Weights of a small contrastive image-text model: muon at rate 0.019.
Rows from block 2 of the image encoder of a small contrastive image-text model, named by matrix and row number. Rows with one number belong to one channel. Each number is 500 + 50 x the weight over its row's rms, rounded and kept within 0 to 999. All counts start at 0. Numbers have three digits each.
After each channel's rows are labels from the 100 images, of 14976, where the channel reaches its highest value: "patch colour" is the nearest of a few named colours to the mean colour under the peak. Only what is clearly more common there than usual is listed. The data: rendered solids tumbling over patterned floors.
# convs1: grouped (16 groups) 3x3 conv (encoder.blocks.2.convs.1.weight, 64x4x3x3), inputs within the group 0-3, a 3x3 kernel for each
# convs2: expand pointwise conv (encoder.blocks.2.convs.2.weight, 128x64x1x1, transposed), outputs 0-127

convs1.0:461476513497578425488490506446441492491491470571520494498584536495459496473458498561598548403454597464422420
convs2.0:471533422394482465468554449490476502509507457523448437464502480480572567422493466546435560507509448525414497519517505453549483535505490519465411521369476407455446446550404566538531502408497520461518439464414529465453564589491492501496407335467485484504481534599482427487509430423452464492450444447517455484592504457504437470450413499496469473489468497502382497460491501556484466570510
patch colour: blue

convs1.29:538464513510474477506499483541369607565403511552505503439521456449581417447471477537411492525494476468517523
convs2.29:474477515478465506529474369428475539503478461489525451443527602462414482560565527518609533517499432573492451478493506429508514474539528446540469457538507579467390572504473473439508522519606472422395550585558426543513473409494518425466442425454514446494462494472487462479539500534509465450510539495451498442427497404643493444491466515517481549617479425490544481436500490491564480585507
patch colour: green

convs1.11:428537513497434499555532468549569540530542510425396488547582568477480527470435460597561540532469534459444470
convs2.11:461465515568474438422410513481502448515618424486513577491433488448589454452462472468520509544519415512507589505584500440556461453525411459546507531485527446417437449451492575701552560500455610550423564454481531526524501471471540499511476404566496524443579475441526491556555514466536461489414489458498527501477508537401531508550494438453506524460498510495453515500480493522440559521462
patch colour: blue; black

convs1.2:445494554430452579520505470469499492513483543528495525492461436545539526449482553523483423388543623403445506
convs2.2:611595536529549535464556421529484518532531461585468418485559596363562534473463556533538625459499472427511384541501551442476470629519526439476452459415508408539509478431508500582575518520479511569438581493503506508485422451490481565524569494523445482559496484532531496430473455424531479537509476573473472509502511561491446497444557468465508568526519443519498511464517533590543466544525
patch colour: red

convs1.36:483549478488555566439469526570457552451453543456469427524482470515508453493539521441444584510427421615530438
convs2.36:628451464492346487480482537526404552457491455502512450546411508546492527420463566431551466575536494468503535453549501424501494512471486465543513499514469546463536475420412430591509505425460457463525425483612520487519388437538510512509567399384476493537525474477441556464479414555524446475537475547517538448493472488575448473557444529509506501515549504519483517353542514466552484538512
patch colour: green

convs1.27:494387447641458398468623472485463484567478447568542465506515476513443490522481497512482513470523520505483521
convs2.27:473494570476580532513513359486521544523421534532497462552505462503536562459489516491461524521459447500615479495419496469508475559480496507446457440513430461522678463501452488503579454475539521498459558467446531497448545510422446503527505436556527480514490498613529688395426504539500597528529496495513508455496633518444549500468502426452479501493516514493411511572476522468540553488498
patch colour: yellow

convs1.32:500517469470526483450491520417567576388448632472426441543494522438547523495486461490523427518531524431513523
convs2.32:504563493588442493495533556484440503581466528510542523556501518578494444507517595515461402559481479516548578473416520506450520495509392577573564535503591527514451427512454508538501468522505492544425473471549565508613551560581490642490494516507508506539485513577560489522462508501495530531560495534509584423559544570479441554556494487505475581494572509516497487378576629443568504463545
patch colour: brown

convs1.45:470467494446602466536544482520459470437464611542592445458581542568512458504414503471453471465518544466552467
convs2.45:432526475523539577403467481476464487509607493542504436495487501513452518501507473513508516489501414458471453468578521577480486471478489595384537448625511555416485472471433536616489493555503482421585465565609407499492480550448488448510544525462471531488555415471530524553452506479568454525485450519509482577446472494503431509492457445573542508485461597500530513356547551540488579437415
patch colour: brown

convs1.8:411593430630509411562562499557548471470542493508478492492632485500493472529505503522531558483478493511469494
convs2.8:479513463473451489465440564464541390546482503530512496536498539433421467531521500535564516504549582469534588448462533470540565433496441413472421507559445544566450473540459505435489554515483534522512573494442538544510420520509458619507455342539479531400421465405469513450484470456530434506456539600500499580483506524501528551603491483580611514544485574423551468526506494530434526466470
patch colour: red

convs1.42:373510514500388606411474584506520470493489498586514455491504502440499437450492523475554447525535492495532554
convs2.42:413601505509479485584542601609526416581405573581523431484479526556517521487483550457475523524494483500515578555577529549531559543505537555552497479537582560497461510537433573431536464478458524578525564543563494502503528483481509520490500598499487557478526425470499532501678478427459478505519498511496472489552436559372466530528501466587460492513524433447446516468527444460519415476559
patch colour: green

convs1.7:597493457527449560470550474482464462459473513552591542530499458394521471462511379473473459558529459410499468
convs2.7:557595547490448523489475512474538504504536436513550469506469555558450459537553571507503423620535459534460478461535482495457526408453476434506486441418449439526495531528476470520451552474414490429485501495559549522580433510538513545498601535477478489557413419474555652520349520460451445550458519459475466525514415509500571472455499567552546426504525486571474512533551377424471533523516
patch colour: green; yellow

convs1.28:470518480479495468486526476392588481575538459539471473507361511440401548482448593531516490515560489479504463
convs2.28:494566449455417456451413500524448531469541532484506464463506532515531527532541603492452526474477537475460415440419428444481602516500489401548528496548457499614444565453516498543427487522434495585577505485473355499464430481494477481512593507494474482438483392456439476529566516546572450490549471669488531563484527550498556463481451498516531501524537572480595500473542477549437514439495
patch colour: red

convs1.10:458529515483416511501486523519484461385444596527587454520457462383444530506556545502434529478474552434522511
convs2.10:506483456460431527502422537486517466559498518613465649416474582599477565589559496516364496566467488387542563554517487462462430477469518521471536482610550486550602509570501594542576488564507528480410520535538522554452567548516529493473458611531516550513511571497471460555483496551517549507494497503500531453536580516501533449477556522528521509514475571506568469557559461504483423526533
patch colour: blue

convs1.59:496446524425583475534514459505573442544380519471518496529469491493460546504530474527452519570362571518448532
convs2.59:545445457493593476547507546529740543466480558426510555511466499532502476622488441511471612548483519594544522526545506476479429456478554500504443446478533488465502539564494520404484448504499530550559510518435487506451449536598483513542533391549504512516515610540475566492532519453491507465563477546488492498458489493525460577411525528438551454419544539496487482586523561470448535503442
patch colour: black

convs1.3:543622485430405501494478496561583466419470491521453475450445466517486527526529548479453520566562588451467454
convs2.3:628518549518476583498471449432468385483515504463436479487467389483506505428569555513567412461516462475515479489585536457502427497501530481453468526574485478454591535424466514512506569513468533490489426446492412437470511656436505496505434434521496458470667445487451494510416517509545479502471515490484407532507496535483533489526425432524556467480497544509584535446508490506394502445570
patch colour: red

convs1.22:567513516454448469483512510572517467499468417491498535443452558573455546475506506487406381403462543518570552
convs2.22:496567477448430631457652448444517562652505564515553517526466545489488523535500575514474452434515441536489502483532485435501549409501544461470444534564435625496499453525533542495450586468576506527491478531515543556471540532484506509566579519565525475657522483507495554584499535478457521470580523586455594571574521494488433470459512523493528423496510470489529509520494499442464491501547
patch colour: orange

convs1.6:459500536420491454499500515439375395535534508512580564572603485481460462511455500525578540503455532476469483
convs2.6:500519447495470541487529535536464410372474539424528476518476482500509465515502512494529575513489445460511478518456491486499442434498473426562454490489590440483586478487585513519495487493438534487451500595517499498459577543495437497413470488479536564527478487537531675483552488432504570542538448459469422490468553499417463450411682511485568580366478469444583506482483445459493501484534
patch colour: yellow; green

convs1.54:476545523413543549448449516519435428590551391475500517434506453524453451560536457420496499491562462561456493
convs2.54:500582434567449544488399479518448471469506546535571435499499497475583501405519563516450595483524506494545544500536547480529533508474493431485512575497620581436451552459596509562501531504480477641571493513498466535576544540463515529533452421499531509495629464515534449523447559577460533453519460551505539470433564461461463456544448528506470517531566545552564502475602465541495649543501
patch colour: black; green

convs1.58:567479490446421540461588485425519518535560392529398564488545481531438475487514532474580440469516463541454516
convs2.58:467386424447467512474544537490620498476449670409481448558518481495538476627511447488431532558500522562521525462545474499513461444477506517516409489502464529425442518474452475454475453515500480508477486489473524532475444515475402594521422489593446532531486440447529574493588452509583565492552524542471487489493526461551501580386517452428509500347523491510488505569476503565525471487474
patch colour: black

convs1.14:521434512520547487479520488517396558550432468496530477492513486471513463470522495497540418445639373454559474
convs2.14:536504533529536510524499530526559497571497684579519556539451507511461543565537511512456531494539395469509559474493502481511468512486526488516449452391486524422517500477440501443474491487542467546557593516424479564494426440528496568513576471410488510429447475525533540341477488550526496426528515497500426502429532522682520482492456483460554558468472526508522498588495560591427553490478
patch colour: red

convs1.62:477487418514382509423566605445457526535515490490489469489526510521505470515505498531511440418513573548628477
convs2.62:508578421536508521507505559569462521477586476385493518568478460488499507580492367492512514532553425608507508495530510557523516607548542486527497533551501464481524420495449609474542517564471523560420440478580516543487501545587450391505411476506513518563461556461450502540509496513412386495440534522528445543527430493533488503446386480466478550555553485503546482484607507453519585531560
patch colour: brown

convs1.25:425489506503462555428489407438480451479473453504478555367472550440524532461622469540452497535533514514546492
convs2.25:523443501549527502496489352468542478454587512456554514511501544513530432551431545498533492554488576432592419498540494463591508601497372534423517528468392607491527490497467427459519453542522518471509470502568493501623589495527473537520477520587468593503549501542437451485544556532502553502488477423531488479563521494564425561592496494410468509541572534523467497565523457422473495431513
patch colour: blue; purple

convs1.30:492555476420538505506490502505473461552524392509597493491589515462496630476390475508454500573516438496510515
convs2.30:591574444545476488502416556442492487475415523552646545501565571568503533441484498457492496525521528463522475535534589603447530546520468510541504542441481490422546522537535527445488534492481490462576535506529464533500501489534469488456617592496502490406545546403476456422484509484485490496502495480487520382553477436513401416587447491408570481488543581546422502427529456408470550544542
patch colour: red

convs1.9:506483490452478463522517554457467523490462424553561536472441425512472367564630571483483441506448478492534508
convs2.9:571621542563568463501447536543571527419501497505471549514421451490486500471596509527393484560480481463474412508449515553450515636528548555477498580590470509439485473486508536476574528612508490518581528455489537461530516449457525455486584402505491543557559499488546397588428490594552514483442484450491474478610515438536474501418579474538468527556478453510546501512592539520522512516481
patch colour: blue; red

convs1.53:495426492458477556533480552406563531523558426538497426420461525434542453474589499517559450554524409499474471
convs2.53:545474485433500520562471668517516410578421472549440588533543528584529470479517553490416547535493452416491632529432510505503494440443422521541547562436471463512503544518550539503480520510421486526510464524450519511497451555461537432480514589448461471488508410525451486545457522519545531494557524479527534557386448489577509389509534549560510541563415537547439497485478517567464476576412
patch colour: brown

convs1.24:512451465442480508543601458503469431435489513519527467446592535602492380407429502548501511502464495510530516
convs2.24:484486437518443497457556522478525518472522492507517595543468445524498468489582445505520425468506546431604409483517534517573485449496472471496474480486465637458588430564474508603462519543517442476481421454447589561451468545529535510518438567565476674497512455543475505518449481417537494541530508520498544555502577457468511535434437539470464447522593620449492490493516533548600458528581
patch colour: orange

convs1.4:491550472430530542473434538478523528483438525586446478517454476605490424531513444511440462605518406493561455
convs2.4:534466495542516497521577550439455460455508614456533427466706455534518469574517593478461587467471517543513410529437464495523472522481473495453523440407557497522553520500439525505521458478481509465487516504553490480629550574501499493468558420468487454476495493538502514383496571499457598451563541460536530477488529528454500481554547486457471498407452501522662482420443499474497462539531
patch colour: brown

convs1.46:540565426442441518516520464543474491487508490516528378471436398524585571469458558467468509495440430471487431
convs2.46:485406407473477503451509535493492454536549438548581544538515531486575488473540488522508470538548465451523487569491529493530436396520491469435564582407573523432464511541484604524522506484460468514524580450413439529515320405502485491526452467460546501380552525549589484402484547528570519527502520504483507464483545420462554498518469504449428450553518499525413475416553578503486463517425
patch colour: red

convs1.23:498433545512476476577440495526454485538448473476580469418541559492495519420435475499519464404504531427445615
convs2.23:485475500568629552518494484499445536546468485529529509496473581504466437479526528510516453514484507435638584482521494467426471545542469409439509411475536554463612556443474461467460609500612582525614555524543527523505453461521519543485411469568490477536495617437526547416541476580529557462506537459511591458446528544481510551504472532503556529449524405501469489516540571421534494455455
patch colour: brown; orange